{
  "encoder_arch": "vit",
  "model": "image captioner",
  "dataset": "drawings of small networks of dots and links",
  "train_examples": 97500,
  "image_size": 64,
  "crop_scale_min": 1,
  "horizontal_flip": true,
  "translate": 0.06,
  "color_jitter": 0.2,
  "tokenizer": "word",
  "vocab_size": 54,
  "encoder_norm": "layernorm",
  "encoder_norm_position": "pre",
  "encoder_activation": "quick_gelu",
  "encoder_mlp_ratio": 3,
  "encoder_head_dim": 16,
  "encoder_fused_qkv": false,
  "encoder_bias": "none",
  "encoder_qk_norm": false,
  "encoder_parallel_block": false,
  "encoder_inner_norm": false,
  "encoder_drop_path": 0.05,
  "encoder_patch_size": [8, 8],
  "encoder_conv_stem": true,
  "encoder_layers": 8,
  "encoder_width": 256,
  "encoder_positions": "rope",
  "fusion": "cross_attention",
  "decoder_width": 256,
  "decoder_layers": 10,
  "decoder_norm": "rmsnorm",
  "decoder_norm_position": "sandwich",
  "decoder_activation": "swiglu",
  "decoder_mlp_ratio": 3,
  "decoder_head_dim": 16,
  "decoder_fused_qkv": true,
  "decoder_bias": "all",
  "decoder_qk_norm": false,
  "decoder_parallel_block": false,
  "decoder_inner_norm": false,
  "decoder_positions": "learned",
  "decoder_cross_attention_every": 2,
  "decoder_tie_embeddings": false,
  "init": "trunc_normal_002",
  "residual_init": "scaled_by_depth",
  "optimizer": "adamw",
  "lr": 0.0015,
  "beta1": 0.9,
  "beta2": 0.999,
  "eps": 1e-08,
  "steps": 13600,
  "batch_size": 128,
  "epochs": 17.9,
  "lr_schedule": "cosine",
  "final_lr_fraction": 0.05,
  "warmup_steps": 680,
  "weight_decay": 0.1
}
Rows from block 2 of the image encoder of a small image captioner, named by matrix and row number. Rows with one number belong to one neuron. Each number is 500 + 40 x the weight over its row's rms, rounded and kept within 0 to 999. All counts start at 0. Numbers have three digits each.
After each neuron's rows are labels from the 100 images, of 14976, where the neuron reaches its highest value: "peak at" is the part of the image that holds the peak; "strongest on" is what is common among them. Only what is clearly more common there than usual is listed. The data: drawings of small networks of dots and links.
# fc1: MLP up (encoder.blocks.2.mlp.fc1.weight, 768x256), inputs 172-255
# fc2: MLP down (encoder.blocks.2.mlp.fc2.weight, 256x768, transposed), outputs 172-255

fc1.199:559513534520559511556581546489545454542490542558424472512527516520522507479579490544500511507458542461493541496542540545476532490518401505514451467475514544521572556532468518590512458509509516474511431525426540495524485515437564543490452521480467462531
fc2.199:577601521520508487510494437418519447480468543527437536459496486554529552478503469554461470526574500513482524487458482531519543521542603460495471507543449520520506460502495449561505414536503449541487524526498543564538526496514535467455553417494429512473
peak at: top right
strongest on: white dots

fc1.500:535519483492507428507537539481502495476613504550529552475459437494526479457481531552456587498470509425511533512438468499578466449512524493498550484468540520513521479530485507495481416449503521539546519467510496518491516520542490517509553522471467499510
fc2.500:468501493518508562570485505490437539449455505471475502511462608459430559504502472432499433461372523472522463492581542506485475554466429521457425493514451525457497511489489535435455568486495498497496427568472498508551545537517511517472502470534518443500
peak at: bottom right
strongest on: pink dots; chain

fc1.115:461482604448568486534515503523494537495505542534489545504552515441477485565491444431488495482475528514515539491465518471549492485567420469583450422526511494468515503539529448473571432537496438492506508531462509399559539548544537508424530545482558518595
fc2.115:510490492492546543474524493525469531539514480483556484524470485540541487525498489503512483518138466484517501522423510520445457474477513493460496589567504552508451496519519494495504555518492523478544543492508527508504528510457471480524433470472501547516
peak at: top centre
strongest on: teal dots; loop; green dots

fc1.4:510523569504492436482459445491556475533427525540462466532508487474479534518569437495465498521436526475427497558487513547511530490506490532529467416474444511551539541483493515432504465548520466516487487500458435494504517472504527525424459503483457487518
fc2.4:537474502453528490509488479537522540521552466488557517496465491519523532496454537467497503509252517462500483478461476514480470515518507509483534540550500456473439457533471427539488508446441523495544541452487528515487519536476472560490510506529505490519
peak at: bottom left
strongest on: complete; nine dots; grey dots

fc1.670:475458478525574543562480464510449522504446506505520511497465553537461561526527506449502453484471472483524498487550482510504507549524429501506429463462532573493469491505516541455470520441518476535431416574468489480567506524584502518490479464522480453493
fc2.670:524537522500523380465475541529480515497561507510560553493475454538532452524449509504448537498461497419504506508448473496573531485512573504522602508474461510533450462533521472527584533480531467523493567476509537488512511512482472498515532544451540570484
peak at: bottom left
strongest on: five dots; orange dots

fc1.274:507475554513651532503520517462459510483496583502470483477524574546520541518554506465513515488468507491524492528517496536497545483582368482562468446471548538467479491515501496513572497437523464552437503524449548472538463511493548554468465512486460463543
fc2.274:538502531483556450508486481487517445530463514520523426509453547491522508467514501499518493499364474476539474516454485478532610526455563505531450543595484430512522505463533500494572456573556519518550528466457536493505451483424531476495481486551523517502
peak at: bottom left
strongest on: orange dots; five dots

fc1.150:522506523467529422504539526489506451500565528556491502482486494540521468485529526500419593497477534433492509515465483531589487398536485497530543483493542526547537509517487528481563445453516492565504534456480531497504507525507511510477529530426486513510
fc2.150:521517463510487553527498528452490530452457500457460507491489573540466567519535497443487468465285510527514486520544524480474521516498445500495370516538495506490508461521494524473508502472503507466520455552476524528520511523497526534502468479541443427458
peak at: bottom right
strongest on: teal dots

fc1.599:495522440533505518502481521556453508529544509472513475500531489445496503524537516518492450502508447544541496479487549527538433492572518487507455498493476460545525514493525474498578522501454552464505566497562512540551542482512433550527457458558570541478
fc2.599:490508483496522393545534465464523525538417483500487517516459501508550422507484597473456502505500502486415552502434532483425430523587552480479457537493487479511484424524491501583499495462427477551511453457554569443513507472508493571491506445477498444515
peak at: bottom centre
strongest on: complete; nine dots; brown dots

fc1.517:549506465549567543502529528487447547485573483510501502494496503572498510477470551520496486512490488500539547473535449494521512471544441481504485501477546530498426426566487479516487542411511518489447448525526574465482498544491497502488536575488457479472
fc2.517:497430503468485556534451545506430517532511492524541486514495527458474479413488585476538534531456470520564473497478444480529528458410521507522508520465544491389503518534501466576425461515508530536511469501544494535473427460542478524474556480527572513496
peak at: bottom right
strongest on: white dots; star; pink dots

fc1.408:518411494505509499456614478510513512533431486512470473515508531474487523533558514516535488522477538508562562514548458545425481550488472485489552500483561452474469519415504472432563598461487507427514500492468505440502455469407577525510443516506596469576
fc2.408:486508526520515509517442445542489480531424485452533518494467546501476545470486471462508454504493473542493463472513528534458491505527567477468528488512451508532496570482504498522446426549406474547433570531532503528518481465558478509527494418512493493522
peak at: bottom centre
strongest on: grey dots

fc1.80:520506479484560497436497433493532547481608511496527478473508430482507493483476548540580579484470508504522541592481515461515438441528487450512509442472492519450520497494496466472498432440516508546471561501556500473424493489557488546484526525570415493489
fc2.80:525506523513522475572453532502424560530501469502521521519458524428466570474464485422547455476251515428511464460452545542508512518490460570467562543527486539471481552520501465491464473533429527480537483495482540559479522571456482538489466504507528517514
peak at: centre
strongest on: orange dots

fc1.532:547522498540576529564578526469524469506502533548444491505507519559542523466557511535528522513462516454503532494557544554483558500523399506518450470491508538529532540552466528570485463502507524493520413508424567506506505530462550539488455520489456446487
fc2.532:582610513540505476524496449395501432470429539511421517465489542564508536466528470544461486528528500518495532495492483527516555515535573490501472483532455513535535489498490488532495427564516470575460503541459544569517490495506551481453535415474442493473
peak at: bottom right; centre
strongest on: laid out on a circle; white dots; chain

fc1.81:466499508509518479485407444508516539488537489504545575516487474445492480509446493518515515455449525507456503521491482465543500486521555524484537418458473499493473479489490480479474493502487488588483525512564424475481575520617474554448553520542487484493
fc2.81:523443506452551514542491485491497528545549511511521458541502508513506535501501526460537508471133484481504451541450501525483531485505498513525483559513519498488476501540516463533518480491514499501566506467476518480478494504434499616486448536508481499502
peak at: centre
strongest on: blue dots; ladder; purple dots

fc1.680:485436454453500567497584486486497537484523491495502502498548504430541526522500538536591521448481522528563546501521452460482478559489453495492513493457573472424444507444547472429495557397521501457542475438496584436479458552486520540476544502542533479512
fc2.680:534565542549492497514503465469522476524434514549472528515502534545501574465497414474486442492297524504410429498484540564459531496513510480481477525501483557537526508522486469548482445510450463528506511517486542541509492477492529567478449415495459474505
peak at: middle left
strongest on: white dots; chain; grey dots

fc1.765:518458513496508441433600467516532512535481480524492490528514509512491482524507521522519507560480548507538572504509453552447464543519510465479578494480530444497468513439500466451560583465468503443494534519496484434482453458410577536496447555492620488620
fc2.765:543479539492529481517500415537508484563449474455550492479501538459484555443476461457506468514340473499476435463482543592429477507506545507453522518514443502514488563490488482535469468515423504535487549532491481526484481452505512544514456413545527465542
peak at: bottom centre
strongest on: grey dots

fc1.738:439450501411468484574440538445521523459566506491455538536544488475480439585518532490506498407494521507515516486485457428589562536491455532532467501496538472487548518547587474448514432493561477507540476440488443478531502518511521497476563513483494520526
fc2.738:526546551555547459485505417524501469534462508530453517468444554481469503517520422461507480509612480435465505502500526572482469542511474500503510492522431585566521590471465471445493508593495454499468459504432514491545558537491527439467447521456481493576
peak at: top centre
strongest on: red dots; blue dots

fc1.13:521515522505560523474486463483490454505422545504472469464511530494521518481574467498533573487457519508540526568517515540462499499493522461492496460464487510466573536466507516535511477527528497528508552496465520488500432465510537546497496425498487502515
fc2.13:534433464488503515565486499475515553544562457510563456525521429461484522477498543482574485453315506476494474462478501519500513492467504545519523524477537499483459521512484460495447438497477551489529455475482472525470560526460500570455510622527474528493
peak at: bottom left
strongest on: complete; wheel

fc1.659:529520489531553482465501537512491545460596518513570545488519466514518495467462502573482501572483482496455515497535528505471442452544498467520522466472511562462503450548452532583470440485464544497411498600514449481459504437555497539485480520562498525506
fc2.659:487527474530503501554491476516464530478526493497448505492427533383478529496502482494537495428453492405519499497510523518514471551489440530422460510575497559469513574419459464417459526492528481505517441518422499532559560592500508482447531533489504446533
peak at: centre
strongest on: orange dots; yellow dots

fc1.273:527497523511530499566479501505479559464595493498510491512536559480451511525504477489476457516474492461485508509510518504469510494602398522504468461469548532499527462565455519535551483450496486483418443569451485464479497465520523528466428598483473511526
fc2.273:471444516459514542467538512541501544529547504517553464569481474485509498492461508517510521490228514457518498512444493499500464492502519469432485588556538541496465500473510470463511562490506527446544523498489496498515543508454476539462432529484547520541
peak at: middle right
strongest on: orange dots

fc1.428:515481513505602536533475475495484480474503531458467490488517550570536547505562499458557482448440485495511451499536506510481524494565453479529420473481518529530494470561473529520550519510498474502431458542455519509505470509529527536455435520489482520515
fc2.428:518496528484542499495496481533513469535486506493532436504426520489502510486489473498516505497202491467502469525458494511512533518517530460526446524557487458515491483478517493500602500541536512517557527482444507462495485492436518523498460506507492510519
peak at: bottom left
strongest on: yellow dots; orange dots; green dots

fc1.137:487453468515508505479553511476499508469519481520498468520490476518493444501516544588525555566466511521560597531555427500510496491490511502478494491482575462504493465467466522470505562450558552463473468521508495464508488464480522525481464572506537496488
fc2.137:510518501491519502488455474536439479495530517461546547459492550455522497443464518477483520513525478538521492450484476486510472475482588456500575495540460456424490514497508509552446457508479484536458519514555555545490458503621474463520598395532555520501
peak at: middle left
strongest on: laid out on a circle; complete; nine dots; dot colour: orange

fc1.8:466411513483546455511446485500506502472477526636510530486520480570572512540547486499494510480541585460465468552480464521494509423515459544532532409487502549501553517483525410477551463509513454517517458521488491495537471525494574474394486445437524534519
fc2.8:512506489493519529479500494498450497530555526433547443464447504578466558521490536503558456489480462536513481468439526547490431459446512462522567543518527561582421542452505520483486502509491493502501539556543480503499501515426485477542497493478505548479
peak at: bottom right; middle right
strongest on: green dots

fc1.68:536523498540599515513506466493478506478555521495546543484475494524548537464502499535540510514463496463481478504565540517441493481550507463528510456470492554493449510589472546566434454499482546518449505552478554521465510517568476555512479495557459511471
fc2.68:556564513556525471513507426470506441489402506499436485439450570536494561428540455542475526490466459517518523541531508516456506496492519510510468489525454489460594537477429551480476454557518508581501479510433525548472455493526542494517484384515457482491
peak at: top right
strongest on: white dots; pink dots; yellow dots

fc1.116:532517506535609544522553444537488470496524515471551477480471515495553553464519484525575499487456499456485473513526556518432483510523475445505484458480495559475469497560456524558469466495467546505483494545487576492469535510510482572490455492568451479471
fc2.116:561601520553521463517487445423510427480451534478437484439467544521493553450520449544477512457598466494497508521493517493469523523508545472523445509566431505468580525479476527518504440533525486557519500492425521566472461493503537437505501400541439483476
peak at: bottom left
strongest on: white dots; pink dots; chain

fc1.32:551508560491539444477493441478542471537428548523453518453516529528541514513572435507490532504449541456481506560503526562485490496512549466524517441475436512510598552516511513528512464589510448514490535507458480491498450461496559538472483414466491495551
fc2.32:510482496474494489520472512493525553506625481524548491530523422467497500503471545483532479473346515487490474434474515491522472482525497526524541526493491522489431486553471427521472444460465539476521501480507480510453574545470487587448511594527505528508
peak at: bottom left
strongest on: grey dots; complete

fc1.374:518484515522574522502447484445462525497500558487498502513514578569468507503594506442524527487456525512505492520561489539452545446532428504540463459486528513528464481579484559490588492441545483535426464538461506502498448483548527515458464527467458489545
fc2.374:563480518498574493522510470506496464542485518527519420488462531504509504478523507507559520476271498449547480551468504542535572505468507504517478545562481462477496515509504474492564510545546503520537519492423495528504469502442540536473480527499512527515
peak at: bottom right
strongest on: orange dots

fc1.354:473520527465485462432520470538548598499522492523533587518528420471566469569403494606582468514472540494475542487477497471489464494496514497545538475455490453470461450509532478490505559540494499433479500525532517426473542519468456542476467575532556527518
fc2.354:556483493499521504499458501469478456512551501526480443473457454460514432480541545459541546484347513420550452535446504555545545510467508495514509553548487553508495487503505492516509446523531536558542519460446521558504520539484516515454561546452488554476
peak at: bottom centre; centre
strongest on: grey dots

fc1.152:570510505540608520526545459501482443546503548489496446491492542523462550489594487474506511512446506446459454514525559560456528503555452462513471444467493560508490473561477493552492448510489524529475493519486540538475523509463523507480458503524421526470
fc2.152:572622510540505495550512406434539426502470556482447469446454507447510575474529465530538500411507477435479479477477546516486546547527573487512467495569408474521472538515486483562511444537518465593526528463410523547475487511455566466473513455534405484498
peak at: bottom left
strongest on: yellow dots

fc1.597:446464543465555405526463442479477571530465507615492524477561567476518473557515458509496473526520575505489474521459428517499542499538475514540488466531567489466554462532501473468588507515490451446456444471480507448449447538517557500458542515450584484481
fc2.597:534550448563504530494482524491431506511556477444502494394441476588521584521471498561489498530378504529541521474482524479473459496523484457482545540510514553535455470509437473462503539509483509471471561501529455479476492538435443512548500506474471504529
peak at: top left
strongest on: chain

fc1.757:515532483513524509434540500493498563457589488535553518498545465518500464484461513599513519573476489520478561527546521463491457454520441473517494491468509524463556428542481524539461469463489546472422491591548442464458505422569499523462465530575497489516
fc2.757:492496472513521520542501517505480583490555503494490556487457528401516527492484518454551494449350477391535469526469517493527453509490444520443491536539517543434481570455480475422478490451492455468544435480444544521497534590498499514447523555490489475533
peak at: centre
strongest on: yellow dots

fc1.295:518487581462649522500455430480503505489473582546494496463541489487408516558522479472460500533515543473496498540434483486488515459545452459559511462484442560457503466518553432479509461498541425519479503527525535474530470505522577545470506531449505519544
fc2.295:468516500476520530468473497510427453529459519492528461544497510506483542514507426534570462541344542476507462473384542545495521498417528494519537545528469514528534516465546504464473508537529518514534583472516477582481526470451437425507491540493522545462
peak at: bottom right
strongest on: teal dots; green dots

fc1.566:485521515518513405586489506545482562452473486453516560437545465516460481497521464508501471480444498523501482518525474532545553510468480530525489480528491448446552455439556425458574443497518446514464403459486526466492488439414507476490520461432546578476
fc2.566:502516529525486559516446523498533517515579500463523528480424482565500484556516506507496419500495545516469504446462447455535435437475516425505523424523510535534430467462543509524594484450536475509416479543491547485489537463465469463495474518524513432475
peak at: middle right
strongest on: complete; pink dots; orange dots

fc1.90:459474591448594467543485504502496510486528498556451538519521533536506465500547459489470449516530600458469524546513523522506534446497459525502544439544531475443465451518496489499551506487534429547532499482474515444499497513502582526403528522484533503545
fc2.90:498521486520547549474445503513355495510500482449565442469482463529526545495476484559553500533252473523512503491422490532522484478432496514474537548576495544506514499529504534427490545544535542480513548499480485547493526499447456460497524494466512549494
peak at: top left; top right
strongest on: laid out on a circle; teal dots; chain; kind: loop

fc1.580:527504551480512468494497453486556504512447535521448471499511517502478540498561457469475522535432536459439509577509519561522539453510505530521477427466508534541549537519499509449504477520504443495487517510449463498509547457511532519477454502495457471499
fc2.580:533495508472535503519477492541511531520523486462568534493473467504518545498452537494510484500236517468495483478452491500479469529508536491479522516540483449470432483519471452567460504437431511475547557441490518516481546542472489551501535508520499489517
peak at: top left
strongest on: complete; nine dots

fc1.102:465510570463516444509441491491525560514428505569526539548511534500518447526536492472454461495527552501485485489504492455600528494523473533518500504524543471427504475576507440457559481497518435472457487457489561439497417512515528465460482501454587528544
fc2.102:503572467564532499546521471498446502496556513432530418489425471573533512521493538567559478497438450534503484427473516541467475485531482474499540550520533590545455495480504458551453474519468504496445559533523507484480496519438414514538543514483467516566
peak at: middle right
strongest on: chain; loop

fc1.51:514486513505544513447473466496513468493446548497484475430517523494535501480567480509559597492468502520532538598525516534489495482486544463501503443474472486471591535453511511518485448516555522516500550506477506489467433440498533539491487424503521514502
fc2.51:501445459490483517567480507472500553548577461508583480551517432466488520454476533479564488445331487497476469451468484524521509472464525549522521537498539498483452521518490456511430461505480545496529466473503491528461561526468460567465509607511488536486
peak at: bottom left
strongest on: complete

fc1.252:521474581456541486582480459460492556473550546566436530501531487535472482573532528472507542492520615482507533529537499493489488499497415531570549472496489530456489500540524431573500487472540441540532463478433478434514522519485564489419517530504500482551
fc2.252:482476519473526496474481552579445511514470451480568532501456456462512556513488468525494455518363442488541502487426505483537503474445519497469483532582506522532498500494520481399518580579472540448543557504475497538538602511441446463535491489517520535486
peak at: middle right
strongest on: pink dots; orange dots

fc1.301:510456520419477485589504506459543509455565535532443492546516461455478477569510559516519535496475546486520540511465471457561540546508462523528491478462540469508548539529601453476502407499558508500550516440482474458532509552461531521460554528493541507515
fc2.301:483531530513546474518492477519499482522410448526439520518487643463439501515515445403507501529497495486488451493530519601493497512501406510488485505536497544530535527445472523393505541540499518448457425527450508489568522524528507448528425498477534460543
peak at: centre
strongest on: nine dots; complete

fc1.302:512522510499509538579523568469514456440555526526489473494518431547574532501517530583454536535441485502508553527522504496559509442496403500526448487482571515564556475582491537542472418426490541504531481506466502495549503483527504525497500498509425496458
fc2.302:527508498508533512502484474456416490490436501474477459478445638529463503470522495446508511532329526501556490540541482552502544505480505525475424502530470491465542476486488543463517534545545534521464441566499530529553482503524530500467532475495473459466
peak at: middle right
strongest on: laid out on a circle; chain

fc1.201:482453469502504508505523522452486506449552498505485460527487468535486441506537558577514569534460504517546569536541417492540529484484503510498483487467593470497503470482493531490524547464565541488497458510517488484519485479473517540479513556491504507464
fc2.201:496527515497519504492440449519456456500497530488521523442483568463520501406494500478503528514603495539507484476487489493502488477484587435491558486543457485444505521493506516574438465527492491546447522512550567548518437475641475430508565401524552525495
peak at: middle left
strongest on: complete; pink dots; orange dots

fc1.30:527373505493500550496573471514510505506467495514473448495526532478463555535593514518547501505454532526581599534552465546426493552468456480484514500467577439440478501459507479492523567452477499423560496498458531438493463506422549557503458496544583480528
fc2.30:508534508537510493515401449524507511515453487461516518495476565504496547454490452499529465493497471546484488485523514530456498497543579455485527480547456479533482532475493484533451398573425429525451565542519513528487514472577487484538476447521449493515
peak at: bottom centre
strongest on: grey dots

fc1.350:484490524457505487572459431449502515500442528523504536513502520472555469489544463488517486536540543522479492544496449503598512500544436498490473509497543524553549492555522433476516495519526441573480491539561568478550421489521591506405506492438530452530
fc2.350:493543507578512467541540505519453528518500542444496516523512536575550474494473530540560485530511481504516518453473535481508497472533529496499527542530531523506465523458509435605471417465461466506436553562501533464511488525480493510551475558429465470528
peak at: bottom right
strongest on: green dots; complete; blue dots

fc1.549:456462600447554502472493451482475521470472549577508500526599537448475471619491500481470463525504585501495542537470499491522526473540464499535468446485480476515515465561542427520615487483501427446482519500488526404534488524504491485450531547464531543573
fc2.549:558534476515559513502474487492467501531495502460527485519461437567553506514482493540571503516202519512485498490467509565477442488493496465453524606585530538487449446500523461547506518521456501530544555505493523566510568505462460481543477478464521580496
peak at: top centre
strongest on: grey dots

fc1.337:471458538511560532539482459526509522499466505517501490497504541508459560519573502452510455508444500499503503503554533493485492507546407502510417454460497563473542510516516518462498485502494488512411424598477458461588529469548519533485440494561467460504
fc2.337:525531513485520395514470534498475528483570521494564567476523418506553490527446518513462525458435486407494502538438510471554520519506562490530588534492431530495441472575513457556528528434509447517488564474493524503481494510503515519491552548475518555490
peak at: bottom left
strongest on: orange dots; teal dots

fc1.445:494500510479551483543562475510528514502533522564461511524580526463538485570503475514431433529507535458492504468468487489517478534590447497531534475463518559501481447511513502485515554437486457485452470556479541432478471513495511497497500490472570525553
fc2.445:498453480487511521479531488474463550536500500440536482502434468523525504519498546518544563492264524491540480524488498483480464455514553459455507544547533462504445584460478485507522523513505482501583603477528559470517500503399487516561452539501480466543
peak at: middle left; top left
strongest on: brown dots; black dots; loop